A small multi-label image tagger, trained from scratch.
Training: muon at rate 0.019, 9200 steps, batches of 256.
Data: 122500 training examples, 19.2 epochs.
Rows from block 13 of a small multi-label image tagger, named by matrix and row number. Each number is 128 + 24 x the weight over its row's rms, rounded and kept within 0 to 255. All counts start at 0. Numbers have three digits each.
After each channel's rows are labels from the 100 images, of 14848, where the channel reaches its highest value: "lies over" is the class under the peak. Only what is clearly more common there than usual is listed. The data: simulated grey scan slices of phantoms with and without marks. In brackets: how many of the 100.
# c30: last pointwise conv (model.blocks.13.c3.0.weight, 384x384x1x1), inputs 192-383

c30.130:154165120154127152182145168137140175133132113130106084154158175172149072146132149126110135126158113138111170192124175133142101138096168097115084112125141110128151101095161172140126131141127165124088143121105115121116175143117121158182112091106123133108135149147104103122129152077105170086110123060112163134153122105111172117175132156115157124097151146145108120116147171182143144146161147152119127132169162112106073125104170135165127140090133123128162104124111081126124133120098109111120166140139150118152163104145155159120114123122120094144129162152119145106120110114124179151
lies over: organ (49); soft tissue (38)

c30.263:108132102130100134116100152132089135148111146107119123138105124083143100116148143151157084086149122137122166122123129094106117119154098148089139150155153144114163142122154114126137185109096098156101169144122172075111124106084090116119159105181146170149074172120158128134148150129157124139155126113167150116120129135164117136138148126101129119143107114105086150117119104164147160147099089155149130176124136140155124115131128101123129143085137140130147157156176142124147118126129138192108202138096121115141122099168164115152145103124119110134087129097141146188132155153139104162
lies over: soft tissue (46); lung or cavity (28)

c30.37:127105130142134118121130137051105110153138128131131137141131150125109116117116130113159135109102149121129121146163099164134157129120134165075137140158118147111156125108105132099131173128109152115134154107092133159117133118156108141158138112135138154179097149138125112139105104133116163109104150172099088153104121120130100134097134119108148143153162117123103109171166113129123099110152113140129109158101132111130107131141119163131111136148148059137112126142192091123099178140124172129137110095109179149076154121111151078130117137130110122078112111111143106163137135114130089136
lies over: air (86)

c30.367:079085138082078131118159143110110143159156104132086105148127130133150206046110146153108103124103051124097124128120135158131148103135117129091109123155108118072126103165161107124144068137184131126156141116125151126147121065136180110121167124126152150112125118123161095065135111131107149092146130103130112154144108114116126125134101119130157131114096144112069118124059115149140121120054108122149133148114141095137158102116143126099135118090141171117105110083132130133132100117145146104133123141102084126107076121136133118112132136147112115111143125128083107146126130156142100132
lies over: organ (45); lung or cavity (25)

c30.195:123146120105102148138113174119132172104128144124143113175143098129103115127146129125172116114127116090137139160122083107115108149138131086125157098092139112109115097142132147127175084151125106153167158108103128131141105119129113138112149118147106150117126143135177140138146152091150163101126137160152137138159113114156165100133134148106160104118107123119153122148167123132114146122115157151152135147118117122155128129135124088109140152150158126124159098147102155129134149092120098111087158174131100105110146109077136120113124117122173105119110122107142142119151127136140111093
lies over: bone (32)

c30.317:143140182151183161094133105115131177122097117174137106135124155075135138141143132102141124084128129142100105152152152128160088122116186075133166176104144113160164115123170153144124153090116134150091097096166149110117146134106107117140128158145177098089135141126156145141147130126157129131132110117101108180137136144102124126147128132110109119096121105150142118159139109102148119119163113133155133135135130133099102172148092116111112136135139104106119150126101098121141144110117106169076107133092137120130105153127155125107104105116130113116107131149150124142125142107139138131
lies over: bone (44)

c30.284:185118095116155130119164105183075104124162146128129084169130155154121139114182077110086144115104075080094118113106171117124149129125142131157103143148109127196129101123154152152119121124105085118093134191115097157131168136136151156130100119159131143187111149073145121136096114134123152160126170144120161112163127148064121166140094140100142137106122084155107123158122144119147123118131123105102163093102120153083136127143080199155142107124134175163160145120126140114158073154093129116165154123128120102139121180202140153117093092123154151129124141091138176122120112169099141148
lies over: soft tissue (55)

c30.48:106121145128141165101112129148127123107116127124138173105166080125137139148126123119160154133137117166122131161155108088155086130104134091107118153125100114092136120145110118112114128134069123091175131126088154119142125158125132106090098143084109132142106087143110138158143149136156087161115134104118135129115103109126125146134131152106160121080166104101111121134128141087122102134114093133190173089144136147132173115162177138144117163104140094104101137143135124114162112137131138181189178123125125119174155067109107069081119108181139130111131136113126128137109128101131130123
lies over: bone (86)

c30.262:154116100139082131111173146102190140104126093142111119091115162102141056161120049064151162111151130156126182125118110122097132123120105122144110161134091141133153165144121128128164120155114126125110138127116088147097152090148139136132141119118092175160135110120141115144166112134101136129172122128149096112113175109116122120163134135117109142219136148091170171118164088173112135183131123130171155127188138128138128132128148096140112159119104123107143126081106124111112142139156058132125130142129112110121156077111165157128183175138090159109124139155136132131137137119143169149
lies over: organ (43); soft tissue (40)

c30.113:123121112126125096141088165147135113161141115131138162107118130109138119132148158141132083111109155151162146129131139105121125124101144141136138081091158147183122134088159122098109157141120116168164154157103139135132148120131104126132111108153155138179145092114143117151109156101118096148114137059099148132142164116138199122119154124141134142122150166117136135132135172157149157109124154151179094147131200118139174141131106157123139112161129153178134141121122158137118147135126130146134174106143130106160135136120104093149159147186171135092132153169165178102162174105084148113
lies over: organ (52)

c30.207:129138129103067188104121082144118172141150120127171118144156163140147131106120130097057140167125137144084158169151095132128139116139130111142119104177115123136109145113107121146138115151100134146155150116088129108088124124112134112144121142112137137119105131123152109088115136089118116153148118072141149109146142148108173086134130129170146126152102125143096102113111132132113083147128095127155132181139079179138147124135109101158127165117149146118156111144091163137164112189093089145082146159116109132121144125160145194108085130157141131119150171118121095150139144135139101124
lies over: organ (63)

c30.352:150123126111127144115128093110141132117137164075156111128088136131136145147119177137117144096120121154129111096102151115156111112141124107105149120081112103139102155106085109121141138159145196136117147093103151141174098157140153156121114144121138126119116092145156134106124139099136142171116101121110111135157149131139156107098113143149088154148147098126124141097141109180109120129148101113106102102160108134128142112096119095147179072114168116150115100120112175088107100104120162125088107096093145144149115124095157157120119107143095128113174163132147162124118094079184099133
lies over: lung or cavity (41)

c30.277:086114076104112108131103110118141165138165122143114140129119138133131119175100102123109138156146148128135113158128164128095120076104111120128136106103128116167137120150086147164137113101139137196118103091115101134167088131119115104135117126150111129105143121114158174161116127145127153157120141111145133125116103138117139090130137149140111149156124151130121194101120118128111127091101138120126132141137164098144107156134113129123121133168131103112117104114133152142158107148152163120126132149073164138095147159161144106120146134125160113084116123115132107156153118114182089110
lies over: bone (52); soft tissue (37)

c30.118:136176138114141115094142121107108135121111144123112108136104117115119102123107088135088107140120152131156143102133107133103109155115113090118105092137129120139136124110111108145066116094100128121116080153087093132135086108101122129100116193128117137089078113125095123139111109128131163127099163143144121110075133092137114142095092114133148113128124144143093098085126184153132141124126079091127127091156075119116136112127114118136114114150149109116131113140105146108123114134082101128139094109159133115131164130123104147127135116098140149134118116083158101134129135141123100112
lies over: mark (60)

c30.134:152132118103111166116130084088132124128118167105108138096164088139143161068099119122152111143149089098115149121124100094170114129099099114133139131112120123109093128144113122161127126135150105126082142147118124133143146134138110129139133115101117126135125104124163112113147151120152169190113159146168123096056141124121151116126158121126133116133152092173129116146114126077108135163129150117154120129165107131153128102137108149147111100124143150078124119100154143145098144103146109136107174129129147155107110093104114170073168113098115129141105154088121130163088118176128165092
lies over: soft tissue (56); bone (29)

c30.3:081172124086095131122076120187075125163136131139128173192126114167134153132132120122136145180134088103136147135168160155098112105150127120081116150144145140081096101093111128160147163132109098123071142141148107125111188123136148128112122126160138162126095154088156122169117107117105144113147104135130103110111152100105140153134103125133138130130142098117126159143109128126112129089192106124116142141145126151113090151091107102117136116086102138124099109165155119124116113142142141125129095124161164154136108121121120128146079102161127130092151131140111117119144113122141182122
lies over: bone (71)

c30.55:113133079136155136112103135118139167140107104127075115131134146088120198119129131200100113138111152109169111127149141128117135176162122164161129142128130111101145087119124132126149083148139123118143127143138158125140127132112158141086130093130141112151125136120143098122130101127111110121161081088160126148082115122115123093163146125092094134122105118096083151134125136153109139104080124119122113110135144124162139092087150145124160143073141165142114080133120134139141147097119142127178117161137120146087141107146124114104145148134162098105086102158099115140105112129116070131
lies over: organ (56); lung or cavity (29)

c30.99:156118148124162156118168134156120092188137103151123114133174109125170135096129107136144112081091118131154153134122115166156115151134124130120093098123112129101168160084143088119107130112145110087131150131124099143132150128070109141130159111096112104147099123122129192170152133141118115094138152141130160160145122180101122141144133142154143173166122133107105097164123146171099122111148118163132133173105176162125134104093131110088096106150145116145129096111073126138092160118158099131121122156095122125154089124109139113094102138124165129115126114115171075152123147125147156110
lies over: soft tissue (47)

c30.15:099096090114094086099125080147151092106089119099156127091125140139088178087119183174158123127142135113126149145142132162176145114121143165151124111127110109108087152125164139158146164116196157145087138120137140114131122131103150154137119124086162084149160147092130113083154144110151124077124109132130140130086127160131139199142091103144114116123099132108096147142160107142137157113124144169137095108146165171137140167155145120122135144087113149134114126129147152115131147152140151120138094146129119106119147134091114133067149164091111135118159084140169136111130187115163107121
lies over: mark (34); lung or cavity (28)

c30.127:160103159123184109165072094112111131144108125115092113099193111144175145145161102091117147166112116146102156091132129133155144138087073155132127129062100127171137098124096130058146108137142075096142111121150123067161102132119148130139164122153096175153123111142122116124138110122158101064135108137148151129136114147130161066114086116136098102147120126128090161150171133138138099181128084135142129136127124094117094162161151146131120069123133165180189158135154168149094119117088099112134098132121139113132112170104110103141132133136155157128137130117185145139141173157120078121
lies over: organ (44)

c30.83:133135123146087177118152091096132161134139111134100133119127162117105106083151145095131180151121124095123134151132121129114138149133118147138138100116154109144133115102115122181158121108111118122111180130145111107160123131103111133139094133147111138119107100187130140163182147147115112142125121105147121117103142150129158128120194133107155151106116126093129119147106096134117145180127130115112114183111094119146107162101083150153116139109134175118117095133070114134111134113121152123171149158171173147130149157129141122121111131167105105162157127146076121118109097162133117146
lies over: bone (36)

c30.378:135130095161160154149119149141139126153150107157118131145156137131101168153158148208133135173072149136136132106109115130124128153093113128107148161114100132142159105109069121114170105102123132169113088103150106117124104155137168113110120104135106097108154137110137196146134122128118190126130120119110124075126125111140129110165124149103128129142169131110124149145129134152137097137100128105131110135160147100133167111129118085134152140121135159132137150134137166102148128124104147122111153160099101098131124128134127122177184100121110093116160123149164152100117184134110127142
lies over: mark (36)

c30.213:138148113123149112127117086096121144163161111156149120139125100113121162152150127125086130139103115144148155141158123110128146120143142123134132098085125097110106098136113147161175147147152091127143141160106133103137118101115123098135137170164112184122134125123157128167143144128127116122121113122107162123138124151142164072128159124177094109101122147129106131174138173095134119136149120092122157104160139104159107114137140117128130102124070165106142119124131126153087115102180134161127144096115162128111160111236133130130115111120160104131110110117160154094097133141142128154
lies over: soft tissue (38)

c30.370:108136126097119146130155143127105098118134110116134122135156158154121108129106160105172106128119090094118113136144126095142097119105131099139143161141092157190141112187122128118081140089129117126099123136125098114097145151190105134139132112109156097134121124094134150122160127138097095120122162105150068143121103133139111120127128148121129139149111106127132131101094119174187087125143132144132126130118124101115119132079095110133126143128133112158110138164121128111147097137161136122129140114131144191109114141108108157127136158095108132150138114153132156161127138169141135101
lies over: organ (39); lung or cavity (32)

c30.257:204150128117101170204107079127128172076134141128201152128179162151126113137110108089137138156134181193138081132125141168184105151145104150147120150113143095157121149102123105131203192150110099161101111116117107133159158109143093158105131127122126157141133103099130109168078126127128100114147110141138109121121116123152145119158092130123128126104145133105104102132150119163122104109154132094140125124117117147162112162138150127132084100122141161150167120100175134138114109143135131124129104136144096156154133164112155135181108115108153154125111117116204103130121131117171078131
lies over: mark (54)

c30.319:143121134214098163157146106103086108138156125155140133166096093132085151069085114114109185086114150097106095111136142130147102141103181098142123117149133196134136104119107119133151153116115104112137112142163120113101159164132174124111158115115164135137109098159124112126085144111113143144131154106129140142152120122105126128125096130128107126103145127154087117132114134123177158089163152107093147139114116172098126141132107168114114118113123142141150121120127121111154130117119145110106106115150152123135146158121120128110113109119120100131122126107170133094116129122121114156
lies over: bone (44); soft tissue (38)

c30.179:147112125107101131116144121130102136146080118114082126100118130113125126164137141090106147111159131115111131137144108189103161151136102103161109120112161095142141118119123111127131101180154133101112109128131088145098123115144100110138118127185159145150151136158130182137118124123144108121139171081112130098101120116138129177121066121108196104115140115150121083153130170165126120104124124116122165083105162136136125137125087147131133110125140152118145132115107131163134220111157122133140195134162118128130131115186127114138204094130150100085126121110104114134128131146127126202
lies over: soft tissue (67)

c30.34:145150108152146148158115092142104133142125101175075125143116156171162124087080113115166175091103149125148149127138123117072101163147122133157127093157131142174086170111145132128134169146153128131117125124103105143129158129122120058149156122119129135146098125109116131142139113104127098068159117110139077156140122126151129080181111090121142112111102114142097118114107120150152104113159153156167133106100149129132130070130117100128143109169139100131076163128168142150141160117154089128144165124185109112153141151132091141146126163101136145115142160094104135127124105155116145112
lies over: organ (66)

c30.273:146180144133111149137131130106142116089142148127147118150100151145109135102119144144121164133157105096139162137176120149136099110149150108162119108150094123123116166106158117124105141078151146117158161128136156116120150127134105094114119118124131108077094151121108140120114139100130104135127103161162135142128148153104129138134109134133110147131162116132135118112118125123112151140087112101131119096083144120093131119123135120169119114143156088164098109113122101142143125112145108153148186101146135114114149097156096117140114104141185140117124119141115101145123177085128081135
lies over: bone (70)

c30.148:114106151141118110113157098115130150125129130111112134135125164154151132122120196138138078164113124122138118133118067161144110138114085080135118144133113148166146073146108140134102125169150182111098135100133106111145102153155084135157137123130153128101111113126102088051112143123111135142115146141145144124170136168142141138129155161144136099129098101134118097118089128188133118089164147104107122162154106144109130096091159106121105143137124130132132102154101159131159138192148118154135083126149114134066105185132101167108123153095119133147124121186155121105083156096137124137
lies over: organ (50); lung or cavity (28)

c30.105:116170090130175119113127125134134128123064160105122150108143126124131107166118176130157156116118131100122155155137133138127169139120156117076127132148130145169110121106123133158105144142139126108135114135155133118140102134113133147090154113117111104109128136103142116160143107163143100055143115123106121160112141147108127109132098171142120106133139126132143143173113136100114116124139151140127130115146129090088117137082121125142125114101149136148141121134083125145066055112131147133123163106114112112126143114110151111137120115173096120122124097163103151122127086113130131126
lies over: mark (30)

c30.379:092132160110146155107137147138143137094093069119124156109133104181077117124127107141136119135109106150115131143159132152099114141203118099113104149152131181136134134144119124140156093121141149163144134157121193113120107104096110120117129094109128080141125121099119148125149118116128123146151093140129098127132143154146139174122128157167113112144121123132159098144122155137134117128121120154102109105144208145124150138109110137104102139133143096055157134108107133115140072126101122163090153172121132086092125105136118192129171093122136121126202148107092163120123119109143134154
lies over: soft tissue (46); bone (40)

c30.147:082135034105141137145127134185119145135125109123153235140138117132099129177135115119156151115162175097114132114155153105135102139174094136084124116124106125141115150145127135145149113149113128134114147154087121210098151132116140162130076140138118095166099182182132127149150123137099206081139162119173123130089120132101150157114118117124078109117130114111123153113098138132124112090137134135108140146141129145132132127101095148137119131069108153134051125140088106097137114134141138129134105123155115129120139164173133110088126123112096101090131144123122138097148095154142130159
lies over: bone (58)

c30.372:089149149083150088150105166160136156103151155154132181125154133094125153164098100127154092080138121111126115139123109088135133121142142140077127111092085121076171150165176126116111123119153125121138173112120117141172117132117158106122163143119124091116090137143110176100148133104140141152111128122111116123114159117129145096112135126109175148098104139116120105140157152117136129131151135113127096116117108148141110098106099150108129128224141107108107143099140114134101126112140124090131116098146108129126135128077129110119141109159159113159131116126110087157160174122123094137
lies over: bone (88)

c30.45:197125104133120133121168076123148122111096107076126123128123093130131143184147152101156145108145130131138130146119102154151128153093130131118143128121106094139117169113105126126111144117110174100168102127143140090115149180163153153103130146221175132145125125118122129163121122087084123129116108155147085140118084052142152127150103171220154119147144119150161070113110132168159157109156137136120126127153108088115150149084189142133164144156169136168097127128092141126150111135144113114123114132156143124144125156132119175149111164104095129106142151128115149180155123114150166096
lies over: mark (25)

c30.153:140105123116116135148120105134137109149134150124098127175138113117097119144121109168114116146178110114138128183173112142109159137106139151099168127103133097100092099130129100145189118107119203123081111121115144117127129130119099129122107083182108097113114108116109147148149109152149110096120107176137119125163162154164156138133150145227114139155120159170106127118122136161131161123154176144127153138109125087120107120079130127160175182150067133081108097108126128119131133105158131094136133158149100113094136176125149129134142145106164134171119146125123180111119098110128155126
lies over: lung or cavity (40)

c30.67:115136111130141124125161166142111182146121119106098110151152164120142124161120139131125170112099097103139120124104114154092111129161115134107117113120164142157213102148109187092120154138152173154141130103111095130147124121133165116131159137141150174111135165112156118172153108112110137145132112087138101115136091135099149119188144098063150139178180175180146117116127143107148125144128165118106156151135133134118103158147134098130151116150149087119157137138111123120166151096113160133140093131102121099099175093117120086112145143114152066138169175150110141129096118129122099113
lies over: organ (64)

c30.73:130129105094169099119103147122137126145111128107141122179153170126128143132077085127113135140117117116135128118140158101148113141143119077078128109137125160140148157145120140138121118158142141091105152058112168129104096112151132109149107086124113120097131162099161104145136118159066127125112175164094128109128118134119152177127098127141097108137148185082122094160112107119144102096145141136086124121127138115110143144146118133120106149149143148082104107113129132135119120135151163148134212151103127079141130133123131131138129093143151152109127129113148137119129124160140105148
lies over: bone (81)

c30.313:148113085103119143153122110125083148121159094068089124117115109163108164092131131150105141071119104068117100103150110136136157112117108169126116143157129124137081095165116132187161135141144098149152145086101147107177144121111113078106111122102134125119130121054153133108093162139189089122130132078138121122117146125152149171089128146099125084131104109152098154094134098114124161143102110122121090144157149167134158193117105141119117132103183178138079150146117136126122104114117131109112154159152173135092125136149158127155110120095105138105121152157117125104112155124157115136
lies over: organ (61)

c30.251:094161131139123127097179112106084162113135116124125157119130131154136105123121121104156102132124121155125131130144125151089152132159135129149104114159125120160116154087091078114124138089142126115146070174120136128084102160122110092101152160169130123099105124126086112109193162200100111131131154172152136144112108100142084146115088146142139112117118118136122099095114103138124128097101150142165183139108114108114125133097156158142148130133100148164132112108124103102125135121131113161142089123122115131091127125111131150101105103121132130101104094148106076139126161137128119113
lies over: organ (55)

c30.0:137136109145147091157124114126088165156115128130128178160078118120120106164136115128130117111153130179075109150103084131164153072133119149126107119131112111125113119119128133161135126168145126148108127093095126141118159104145115087128108106156119141108108112148109153106090165096102126144098117106106069148138134115175108114105122103085149158131150111108145130120126074126133141130141153120108111112154161160166127108147130096184155119137149143117147143128143107143131104126158147124113164164120139154124105131118115114173170112158120156115123133105112140133147110125161104149
lies over: bone (88)

c30.28:090151111139140145127161150166119136136125120134123115140122114124071156159132146155115073111128138151151127134131136106117139112151133108124186137140168134175150140164101118116152109129163118140153100108107120155102112176133135120128170065108189125127169143124128122101114142100095162141166147123099129157144143140155108092125107119122124087102144118171167128139084122119137123111123132139113108171144130057091144156106139149140162099073167102114102133111156138161127140170142122158128213139113095141110103143134103128118115100131106114157104126141105122131093102156149104114
lies over: bone (58)

c30.248:100097082108115095097080138101146148158135135122133155113102154084111105158150169155095144124171111149130101105152126075109139162153148140150137131110100133142124085140138124136133093156182123108154107151117110157143123115095113128133087118131123147137138103133123147087140148072120143190103181130151112124156129128134129139138087147184163150128115154129115183165121134112119096121153115133184161092150127110099140142111118110129167148140120138140149087165108118114125141149171154118124124151152101112134165140128164136146139098124113132130108131134085132129118167109101150103
lies over: organ (38); mark (31)

c30.23:086070148119165121166119135129148184137167138131150092125154144098115190076094112127094108115134151138144139135101144128131129140126166105140125105133107129104097093122093142136137151092107114107156088126109145135099115165126163102118152105110145133143143108098125106118087137108106078095132105113147094158121120082136104144148101201141130155139058128112058089131104127116112121127093095114169094116116142163137136128160134118158162181117121155130136165151137135148122161118143108101124096154126120135142142147122138131124141109105156127110080124126132140138146122119142127105
lies over: bone (44)

c30.292:152095168082112115169110175136157143093119140097127134147111117105094136117101115163129103120154154152158130159125127123130101128126125131132164109112140151143084166128158135112121168142149131123133129115159138110065119074163128157136161124094136111141124127122154121115149142101143087141122115132116144126145131117133105128111185097135135152111147138134138114157123128152127115102126167081108139091087126094141144109077108090125171086136150115082106094175137140146135127158142169130163113161118141151102109124149121160128125122143099104160151107142084095080062117117081102136
lies over: bone (44)

c30.101:101106082106145128171149100119155133115115136145169137159151131130148127151157131116167150124114141151123142129112159162203088119123180155153165120144113121136120108138146128142112157090106108155142112143180150142168161126121108205113149146098126150138116176085115108153104142104142133054101090137128146111169097141114137128110111115145076134120118080123119145119140121123137128150101103092160133129122116123095109119136129161137145138111101128146099095113133107127136168142099146131123039094122159129117080125134116102139095134157120133140111066187102140077137063116109187149
lies over: organ (89)

c30.161:131195155147116124158175138140149130134140140127128115121138107124125165130121164119156164147121146152165119116137112135140134121125103132152122117131186169156103118170115111153095144106122166096109119151113113129136129135184122117116102116098148169156134123119093097145128074126104117151140138156129152079107080142113131077124089123125093117101113136091101192154116134182153161138121127135170107156128116151129097122083118185183148179128132114127173152134115189111106102129148166128200135096151133110112135140117122169089097101154124141131129138129131140116141096142137130126
lies over: soft tissue (52)

c30.305:190108148144086145131146074084129126118067107105106155141101134129107098124121122115108148112099110104091106106073108147169166097090128111176121136147143099129126095146148181146110133171139188117146102125105116132107195138116149127105099140164147147141131104151137160132139160118146109173133134084125116101148131101139077124128112164118106153117145127118122145173145073129116108127114134106145133133105122144093099104112101105077148145110137155109129159077169130128117060159137144161149204125103117159138095159140103131114101129132157112130154122094102124185133113120089156176
lies over: organ (51); soft tissue (46)

c30.110:093170129130122128145176127115143132135115156160103157104119116109122097109088114144127135127125120076126123101110114142144128146090151143137126079147117141122153142137113141162105115130080111133114140141111132106130135200158122190137126103112134146089146101101170136154139149096134123119147140150115139160126082162089120127086122129145118088153122155149150117127128148114135103144129130118163143100124147131139085124121147175133126102106124124189125140104099115099140073122128142125150119134164135116142124120167082113138153128145093164117147095119108125121140120109111137154
lies over: soft tissue (51)

c30.1:164102118149148131129142142176135157119161122100134085166106112145151154159129127091140119109113131155096105134141144130155142125121162148165091158171112164138123140126146089127106127147146161128106089154103160136133096139130108173110163083147121081122128132119112165137118129121127095185130173100110088113147108132129136092127117155123180122143129136103120142154188152094156159139098157120096129156124138130119168137095104128129128116185114129167113149128117124109147121117131125120149163135134147133099154118198156158121151137119192128133108114139143111101132118153127087144
lies over: organ (53)

c30.288:123149137148152116149156176138103127151108106110136064160159119097105116108136118085136154142136159109108129096109137176127099136091158123186126118139061138094131148125133128124125158130156187142129124146112122125124137135105151106111111116132123066115128137139139150196118120151112134142116091097137129116134138151087127107162131159087120147114124124133139134120111178136102070109133148113100092124102150126154110133146137164151122136149127126128129114114115106142128118153149122127136107151127131107130170147098095156124141130146147096123086139149104089103156115135128126156
lies over: bone (28)

c30.360:138131118163131112129117161121161146185102130121141132121118076145137107113084142112132144113177107126128094122111088100108156068064168111149120133170155135125149114084079124138130105125116173126155117107130135124162106141129136115124108144159117118127132142142160127155168157125088161104108137194122150114114122121144132108115154121119137139146127129144126171171127138185117141100099133144154140113153188196131149122199176153163143099157134128140128135122138138148160108111171118150127135163141101126152178152128137110113140160153163147145125156150137143114101119122105105108
lies over: organ (65)